config.toml
encoder_arch = "convformer"
model = "contrastive image-text model"
dataset = "procedural textures in two colours, tilted and lit"
train_examples = 48750
image_size = 64
crop_scale_min = 1
horizontal_flip = true
color_jitter = 0.1
tokenizer = "char"
vocab_size = 29
loss = "softmax"
embed_dim = 128
encoder_norm = "layernorm"
encoder_norm_position = "res_post"
encoder_activation = "gelu_tanh"
encoder_mlp_ratio = 4
encoder_parallel_block = false
encoder_dropout = 0.1
encoder_inner_norm = false
encoder_drop_path = 0.05
encoder_patch_size = [4, 4]
encoder_conv_stem = true
encoder_depths = [2, 4, 2]
encoder_widths = [48, 96, 192]
encoder_kernel_size = 5
text_encoder_causal = true
text_encoder_width = 256
text_encoder_layers = 8
text_encoder_norm = "layernorm"
text_encoder_norm_position = "pre"
text_encoder_activation = "gelu_tanh"
text_encoder_mlp_ratio = 4
text_encoder_head_dim = 32
text_encoder_fused_qkv = true
text_encoder_bias = "all"
text_encoder_qk_norm = false
text_encoder_layer_scale_init = 0.01
text_encoder_parallel_block = false
text_encoder_inner_norm = false
text_encoder_drop_path = 0.15
text_encoder_positions = "learned"
init = "lecun_normal"
residual_init = "none"
optimizer = "adamw"
learning_rate = 0.0014
beta1 = 0.9
beta2 = 0.99
eps = 1e-06
max_steps = 12400
batch_size = 256
epochs = 65.1
lr_schedule = "cosine"
final_lr_fraction = 0.1
warmup_steps = 620
weight_decay = 0.1
Rows from block 4 of the image encoder of a small contrastive image-text model, named by matrix and row number. Rows with one number belong to one neuron. Each number is 128 + 32 x the weight over its row's rms, rounded and kept within 0 to 255. All counts start at 0.
After each neuron's rows are labels from the 100 images, of 14848, where the neuron reaches its highest value: "top examples" is what is common among them; "patch colour" is the nearest of a few named colours to the mean colour under the peak. Only what is clearly more common there than usual is listed. The data: procedural textures in two colours, tilted and lit. In brackets: how many of the 100.
# fc1: MLP up (encoder.blocks.4.mlp.fc1.weight, 384x96), inputs 0-95
# fc2: MLP down (encoder.blocks.4.mlp.fc2.weight, 96x384, transposed), outputs 0-95

fc1.299 [175 181 144 157 109 153 163 144 115 125 215 105  99 130 151  85 121 160 111 111 112 151  89  88 135 190 167 109 116  78  97 118 171  76 132 144 107 114 114 128 118 161 146 140 175 168 147 170  50  96  29 121 184 176 156 123 146 164  96 156 167 161 145 101 128 122 120 147 122  72  97  76 135  87 127 105 101 126 105 135 123  91 164 132 113 122 145 103 143 155 131  92 132 126 107 179]
fc2.299 [141 119 142  35 110 122 151  90 146 172 130 114 130  99 142 133  92  88 140  89 191 144 184 122 172 166 120  82  69 129 127  70 110  79 129 156 124 138 172 151  61  95  88 124 161  76 150 119 137  93 186 128 105 162 156  79  58 180 121  87 133 140 103 137 131 148 164 141 144  99  86 137 114 148 152 128 170 146 122 144  92 129 125 167 143 118 154 152 134 165  99 157 179 176 150 109]
top examples: white (99); grey (88); pattern colour: white (62); ground colour: grey (55)
patch colour: grey (45); pink (40)

fc1.224 [ 95 102  68 117 138  96 109 166 115 119 155  91 160 145  86 145  57 138 174 143 106 115  90 161 131 137 177 139 179 134 146 144  83  87 178 171 108 125 118 126  74 174 126 140 120 137 123 135 116  93  84 125 167 128 159  54 112 177 169 172 110 107 121 106 148 163 129 168 198 159 109 106 150 113 163 140  42 160 153 167 121 166 135 142  90  77 114 143 119 115 144 170 167 103 151 162]
fc2.224 [180 104 140 172 142 168 160 112 100 121 122 144 109 136 139 102 105 175  87 112  83 134 139 105 125 137 166 116 186  84 149 119 152  83 146 158 130 159  90 175 168 132 111 166 122  86 143 131 129 167 154  90 122 125 104 137 169  82  71 120 124 151 149 147 117 106 159 122 125  92 201 139 106 121 117  49 138 189 153  91  94 103 194 114 153 126 153  61 140 231 156 121  98 124 114 138]
top examples: pink (67); ground colour: pink (39); pattern colour: pink (28)
patch colour: pink (56); purple (33)

fc1.161 [ 83  86  74 140 137 103 174 161  76 132 155 158 133 151 142 132  60 144 106 145 120 160 123 151  89 130 136 139 129 124 130 118 143 108 129 165 122 155  75 104 122 172 118  84 161 114 118 125  97  75  83  94 194 143 154 143 125 157 110 152 128 149 174 128  96 139 133 140 179 127  97  45 158 108 163  82 100 116 185 116  96 102 140  95 132 120 159 193 138  33 184 151 149 122 153 173]
fc2.161 [145 139 139 152 114 144 137 109 177 129 142 154  87  99 131 110 124 170 159 141 189 104 135 164  65 138 121 172 117 148 137 143 130 121 168  72  87 106  89 123  90 134 143 174  98 181 107  87 149 142 108 155  80  96 113 129 171  83 103  91 139 182 163 212 123  99 124 160 156 105 183 128 133 121  81 110 164 162 133 103 106 139 183 153 146  97 113 103 129 234 158 129  76 132 122 100]
top examples: pink (48); grey (38); ground colour: pink (37); cloudy (28)
patch colour: pink (31)

fc1.79 [121 118 195 124 128  80 105  95  95 125 168 136 118 121 146  73 136 161 113 115 130 102 108 154 124 143 236 147 136 145  89 140 104 126 157 125 114  87 124 139 101 123 102 175  76 132 180 110 116 120 165 169 161 147 142  46 173 105 133 106  65  78 103 123 137 119 185 161 144 118 164 156  93 151 162 130 115 141  80 179 154 214 121 118 169 107 134 125 187  94 122 130 130 152 136 109]
fc2.79 [143 123  98 127 107 129 103 127 188 131 117 113  98 158  80 122  69 201 131 105 120 130 104  87 135 169 154 158 130 122 136 120 103  91 146 128 128 122 123  88  84 151  93 160 121 136 121 161 112  98 105 137 107 121 127 105 143 106 130 141 145 121 122 112 142 124  95 143 156 143 193 130 130 140  84  93 158 162 159 134  90 123 119 134 164 124 109 163 139 255 103 120 114 133 143 143]
top examples: pink (42); ground colour: pink (28)
patch colour: pink (37); purple (36)

fc1.63 [123 168 124 165 140 152 138 160 168 113 190  80 119 133 144 146 121 155  74 117 105 224  48 115 109 151 110 132  80 104  80 100 176  87  96 146 116 124  92 159 123 128 173 149 160 122 111 106  99  90  63  84 186 153 143  89 107 139 152 118 153 180 121 101 138 137 128 167 112  85  96  80 113 130 132 104  89  90 118 155 113 147 168 152 121 119  80 103 136 107 145 140  99  72  91 174]
fc2.63 [151 109 109 100 117 131 189  79 173 188 135 122  83 114 131 115  80 107 149  95 154 166 184  98 130 161  97 119  59 145 124 104 101  70  91 132 140 161 143 139 109 128  83 132 127  68 141 104 129 122 135 120  77 161 182 124  97 181 141  89 157 150 134 141 143 160 190 104 136  67 129 135 108 126 120 155 191 161  98 144 148 121 128 164 162 148 166 142 129 225 114 118 158 131  89 175]
top examples: white (75); grey (63); pattern colour: white (56); ground colour: grey (43)
patch colour: grey (56)

fc1.228 [ 77 150 113 113  51 143 129 147 133  91 171  80 169  61 143  92  86  91 153 132 106 122 108 139 113 135 119 123 143 110 109 117  86 114 172 201 177  88 118 178 109 176 137  85 159 125  93 206 134  79  96 123 108 144 148  99 104 164  91 140 146 102 154 148  64 125 123 146 111 162 171 113 155 184  99  92 108 137 152 129  92 155 165 191 105 104 110 143 182 115 160 158 142 113 128 135]
fc2.228 [118 127 118 134 134 130 146 106 159 107 140 143 115 114  66 108 129 174  78  74 109 132  82 184 107 172 160 157 129 108 120 140 143 156 159  60 110 143 124 132  98 179 138 200  90 172 154  93  98  98  87 133 131  95 117  80 161  30  92 122 147 133 141 105 171 178  81 141 102 174 151 144 135 141 120 113 150 143  94 119 113 143 152 154 151  92 139  90 122 235 133 117  87 137 147 120]
top examples: pink (45); white (40); pattern colour: pink (32); pattern colour: white (31)
patch colour: pink (31)

fc1.351 [126 133 184 141 172 155 107 138  89  60 174 114 110 151 109 156 104 135 106  57 121 177 111  94 136 169 178 138 147 126 130 126 168 114 161 158 122 131 192 147  87 107 114  84 168 147 150  74 100 163  76 127 198 138 102 108 167 100  79 121  65  89 119 126 122 109 186 168 132  79 116 167 141  92 138 127  78 134 118 149  92 154 107  96 162 110 134  66 165 116 114  98 136 108 139 168]
fc2.351 [116 176 139 134 128 177 104 176 171 105 116  68 128 138 139 144 114 211 160 138  78  90 135 138 109 133 125 125 181 127 104 164 176 185  92 176 101 109 103  81 189 137 105 157 123 138 147 169 117 124  89 126  62 150 113 144 136 137 130 164 155  89 139 106 152 123  79 108 145 140 217 155 112 137 127 132 171 135 121 123 117 122 117  92 124 135 105 126 180 222  92  97  72 128  94 132]
top examples: white (68); ground colour: white (54); rays (40); black (38)
patch colour: pink (34)

fc1.265 [ 82 192 152 129 123 124 157 150 126 142 119 134 146 144  78 117 109 152 196 125 137 106  86 127 120 102 149 162 112  94 146  78  98 134 146 131  74  92  99 103  71 122 144  82  98 152 132 179  69 116  91 114 140 138 162 137 175  87 122 210 148 165  99 105  94 135 133 221 156 155 120 133 118  99 178 157  38 103 147 108 129 147 119 135  82 106  94 119 123  69 130 135 113 162 150 115]
fc2.265 [120 161  81 132 121 103 164 166 140 158 136 104 108 130  92 101  97 179 125  90 127 152 140 141 109 109 154 205  73 143 131 162 108 158 141 108 118 165 129 126  63 123 113 148 127 181 150 184 147  92 122 152 133  77 101 128 120 101  87 174 161 141 102 183 126 140 125  85 115 149 155 189  79 101 116 144 163 182 106 122 134 167  95 121 181 134 134 177 128 249 115 136  94 118 116 151]
top examples: pink (62); ground colour: pink (46); furry (28)
patch colour: pink (41)

fc1.73 [117 121 175 180  96 185 125 134 106  89 185 145 135 131  97 101  96 105  59 145 139 154 139  49 126 157 164 106 118 104 116 130 156 172 124 137 168  90 198 113  96 150 190 162  96 147  76 133 137  77 117  78 165 124 142 116 150  77 102 143 120 149 110 107  83 108 153 116 103 133 131  68 170 143 146 118  50 200 156 125 121 100 135 143 144  95 125 130 137 134 114 104 181 101 170 128]
fc2.73 [124 137 163 131 104 128 122 127 153 149  95  98  62  92 106 142 126 175 175 154 160 128 114 168 117 162 110 162  56 182 160 141 141 145  76 149 149  93 100 110 142  67 159 138 173 126 133 111 186  98  99 159  85 110  70 170 136 148 105  94 145 129 129 157 166 104 116 183 147  73 153 164 143  86 121 137 167 109 141  94 136  95  82 103 132 163 139 168 151 196 116 153 109 166  52 145]
top examples: white (74); red (38); ground colour: white (37); pattern colour: white (37)
patch colour: pink (31)

fc1.276 [132 143 115 173 154 141 176 138 153  85 176 100 117 121 134 106 173 136  87  74 140 206 103 134 131 163 113 144  82  79 109 173 118 114 119 205 127 135  86 130  82 119 174  83 132 177 108 125  95 148 111  99 186 120 147 123 188 152  86 140 161 147 112 111 102 154  92 143 153 134 120 119 101  99 102 118  59 112  65 133 188 138 114 123 126 170 171 102 135  92 126  92 174 140 119 193]
fc2.276 [141 120 171  40  96 154 180  86 175 181 133 128 129 131  70 144  92  80 149 106 184 150 118 139 148 143 125 132  63 136 188  62 116 119 157  85 125 122 176 116  65 101 142 150 139  85 127 104 146 113 143 103  64 126 124  75 108 145 129 113 127 154 126 156 149 132 171 154 114 117 114 108 140 117 140 133 142 187  85 127 104 147 133 156 197 123 144 134 135 213 121 119 140 157 144  70]
top examples: white (51); grey (49); black (46); pattern colour: white (35)
patch colour: brown (46)

fc1.355 [154 126 103 171 134 129 146 143  93 117 108  97 154 136 110 124 121 208  75 125 143 133 141 106 119 172 136 136 155 110  77 138 146 160 179 156 130 158 100 124 142 165 123 185  82 168 124 175 156 135  89 146 209 149 128 112 141  35 103 147 136 108 125 146  67 128 146 165 142 144 123 109 169 159 104 103  52 176 107 127 130 120 138 112  69 118 127  59 106 104 181 119  82 113 185 120]
fc2.355 [140  98  62  98 161 105  98 150 156 101 118 126  94 140  69  80 145 169 155 136 142 125 120 178 138 155  98 182 119 115 152 194  45 126 110 125 159 183  87 117 149 117 133 150 111 104 174 115 186  89 153 107 106  72 115 187 161  86 108 168 164  96 109 141 192 155  88 135 139 160 132 133 116 130  84 143 167 170 122 111 180 126 108 148 169 142 113 180 128 183 107 132 124 150 104 105]
top examples: white (87); ground colour: white (58); red (43); pattern colour: red (30)
patch colour: pink (55); white (33)

fc1.186 [101 156 119 136 148 121 136 156 128 125 131 148 113 139  63 119 128 134  90  78 141 146  77 179 115 142 195 151 135 102 185 139 185  90 174 113 141 117  72  94 108  95 161 167  91 135 160 199 109 108 120 130 169 101 172  78 131 112 123 139  82 138 140  77 103 158 135 204 162 149 132 125  75  94 133 110  42 126 140 153  88 150 137  80  82  97 174 132 125 161 153 125  93 119 152 142]
fc2.186 [172 128 124 168 147 163 107  90 167 111 118  63 154 182 121 147  98 172 123 113 160 120 156  98  95 152 181 155 147  87 133 116 138 146 137 182  78 108 102 113 152 178  73 151 102 145 154 204  86 148  68 110 136 127 158 131 136 100 116 151 151 114  74  99 119  97  97 128 144 166 145 123 152 141 120  80 128 145 140 115  84 134 153 111 100 108 128 106 134 255 143 102 162 131 116 157]
top examples: pink (39); white (39); ground colour: white (28)
patch colour: pink (33)

fc1.89 [113 116 148 139 118 162 128 122  97 150 153  96 102  80  94 114  62 180  36 138 164 141 102  74 124 153 167 140 164 134 101 119 156  76 136 132 101 116 156 152 116 176 130  81 171 152 110 103 143 101  84 178 124 174 138  32 140 150 126 157  97  93 146 145  97 129  80 131 135 107 181 108 153  72 166 135  55 124 101 139  82 111 143 101  79 141 128 113 127 109 106  85 136  91 138 131]
fc2.89 [142 159 124 123  96 148  84 149 132 146 127  92 113  83 121 115 129 135 164 153  92 101  93 143 129 163 183 187 163 133 132 133  91 162  99 125 142  95 132 117 124 135 120 132 157 121 154 120 115 157 115 123  49 153 103 116 167 150 180 132 128 102 108 120 148  51 145 119 131  90 173 158 134  97 149 172 158  55 140 157  98 146  83 103 190 154  68 179 176 211  78 133 130 168  71 100]
top examples: white (84); ground colour: white (57); purple (41); pattern colour: white (27)
patch colour: pink (41)